Weights of a small audio frame classifier.
Model: 2.26M parameters, log mel input, arch crnn, norm batchnorm, depths [1, 2, 1], widths [192, 288, 432], rnn gru.
Rows from block 2 of a small audio frame classifier, named by matrix and row number. Each number is 128 + 24 x the weight over its row's rms, rounded and kept within 0 to 255. All counts start at 0. Numbers have three digits each.
Before each channel's rows are labels from the 100 clips, of 14976, where the channel reaches its highest value: "top examples" is what is common among them. Only what is clearly more common there than usual is listed. The data: tunes sung on syllables by a formant synthesiser.
# conv: width-3 conv (model.blocks.2.conv.weight, 288x288x3, each kernel summed), inputs 174-231

top examples: consonant: /b/; vowel: /o/; vowel: /u/
conv.238:146152133130132138133084182129165150097159144130151153111136141133129127105172148124149105132139113121170125126142172142144149149143137134157077080115127149076143120130148144

top examples: vowel: /i/; consonant: /ʃ/
conv.89:116150078080077121147139112144130097137152124148130115155138152135134139131094130089124113152138165158126156128170131100077094151060139105128100168147136110105130092094064160

top examples: reverberation; vowel: /ɑ/; consonant: /t/
conv.50:146103132176148152110135095152137104143164186118111122140111110147139131108127112130149122129123119139136141138067171110129128130136108127165142161133144145166138122145092114

top examples: consonant: /t/; clipping
conv.132:146170139139131128114145071134099120136150117146128082116114154122185141122109141131091112115170114121157165166121060124137081132097146123155112125120142147151138122144182107

top examples: consonant: none; clipping
conv.30:146130134081121126110135132111158120138167125114152121148187093187124115152118122082118099150142163099115144141085153086139112098165130099157114108157127167085120147109121097

top examples: vowel: /æ/; consonant: /d/
conv.123:171098169147072135106167100140182128139152135117110113106107165133137137148138120111128099111088121117080159130163128161130123146179135161106139138160120143124150188141163161

top examples: reverberation; vowel: /ɑ/; vowel: /o/; consonant: /b/
conv.114:133113164132161117121133136114082127142082120126145098144107154090131124116112089108102091115154171099177109133117170162136106122135118166110160099126116087132127116171148097

top examples: consonant: /b/; vowel: /o/
conv.169:113122113139159159146110134136143135167102132094106158095102132173135112094129126099149127145113113114103141156148105139171126104116122147095116117124134139098122155140112118

top examples: vowel: /æ/; consonant: none
conv.271:097117144113143125138127131133147141129122112133121166113119103149106116093105149158146111136154098093122163144123137123141078156153092141136115071112123164132128160136167130

top examples: consonant: none; vowel: /ɑ/; clipping
conv.174:100134123167173137125120089152160093120103129160145126142124147118152116185148133123116125120094120095126111112117185158154108131139105143162121082157108119114142149101097100

top examples: consonant: /t/; vowel: /ɑ/
conv.131:137139087102088139126152101143137133174130113096131127105159072146103145117115088145179140150198131156073100108119168162111108111125108123157129134117104149139122140140167120

top examples: consonant: /b/; vowel: /u/
conv.281:113198139100108145113140117108124143097114104109152161119184128119115149114114138128180144090142140105092153060133113097141142158141115166187135084129147109107132149135121116

top examples: vowel: /æ/; consonant: /ʃ/; consonant: /d/
conv.21:112139129114144139129117141193148148106161116123096113135186120113131107123147111113110136140120125136124141145117114175099143138091095149155147154124099099101083119153136133

top examples: reverberation; vowel: /ɑ/; consonant: /t/; vowel: /o/
conv.36:123147142153137148153122117126100084120130154167147084104117151112174127088107123113093095154151108120118131114106149144109139125150162139129104100135120128100157125142142132

top examples: vowel: /e/; consonant: /t/; mains hum
conv.92:093138156146156086111153128115166134124157162109119108113150165168102127116146114144114148162102175119171111078104129186120159162143159144096154124130119084144095143091133162

top examples: consonant: /b/; vowel: /i/; vowel: /o/; consonant: /d/
conv.269:147160120136147144130102126168134155172135112111149154133146164155086112142121124090118106121174151135164112129162123135169088106138092120137131123145138146134118097098100134

top examples: consonant: /b/; vowel: /i/; mains hum; clipping
conv.111:146129094122117131134125150131094077141164138158137132114146097161133135098131123087165104167123139131156114155120150110122150125146145130159121115124113111151133151133124125

top examples: consonant: /t/; vowel: /æ/; consonant: /d/; vowel: /e/
conv.149:097067136147134106105077124106137160111129185152115157146076150131136158136126140172100117077068126086148205150154147093104140185108104121122105103100123087146132148123147138

top examples: reverberation; vowel: /u/; deep voice
conv.73:152124086088089149130127097134113078120160094114123097124146074123117123114121108138140107128156132134173118127099155134110114094166125151129116108124139105160103100068127111

top examples: consonant: /t/
conv.278:123138104110146147096149164108143140146135133128116146141107145107125123133148066124122144140147146130146118157119156145119131098175196117105131116198129149133123132110159106

top examples: consonant: /t/; clipping
conv.97:097138099045152129134134109154134116117109144149099099113089174167148156131132111148151134144097125134146077153148084132102161102133152136099146158124140119113146161107164117

top examples: vowel: /i/; consonant: /ʃ/
conv.249:125108148075121132116143102137112151141169101131108146151163118135146151145103100118084107177171137152121128137142112116073129062121145130134123145136152132174152141140126164

top examples: consonant: /t/; consonant: /d/
conv.126:137094129120176114122128139128177136124141147113162113102165104142181117138166141108123104114162124140114167136145087163120058175126161124119116119130132135159126165146086123

top examples: consonant: /b/; consonant: /t/
conv.48:155091126140146156122118172116123144150119099117150151080091063143140090110148123119143122108137114103126168126103120170155155109179159095116137128147154119159147135104203119

top examples: vowel: /æ/; deep voice; consonant: /d/; consonant: /t/
conv.56:159112095167110102117108118136164136147114153177151149143087152158153143151115145113097114138133125148163125127116152090138134161150148160124102145149121125128113130088124103

top examples: vowel: /e/; consonant: /ʃ/
conv.11:151123120109123163092154084082110049119127167107118104156092127089095109157114120126106152135111133170158168161132168125109167104162166105147097151155144163154107137081107137

top examples: reverberation; consonant: /t/; vowel: /o/
conv.110:094129122168123131135105144107086127126148056127110105122155084129083109091160121104116125093108096112119136154107068129148106092112150122148141128179160170154120155147092103

top examples: consonant: none; vowel: /i/; vowel: /e/; consonant: /ʃ/
conv.112:165158117147155132123153130172161124128140128165163155135173126139131155154115154194133116164115136092155114144122146144145140144118124101157156120157154162159071125127066157

top examples: vowel: /i/; consonant: /ʃ/; vowel: /o/
conv.19:125172176128127144118138054096125128139183162175097122133170108133170121116122112113155089133180155139126120166152123117106095125110101086175100142121124107104099053130111129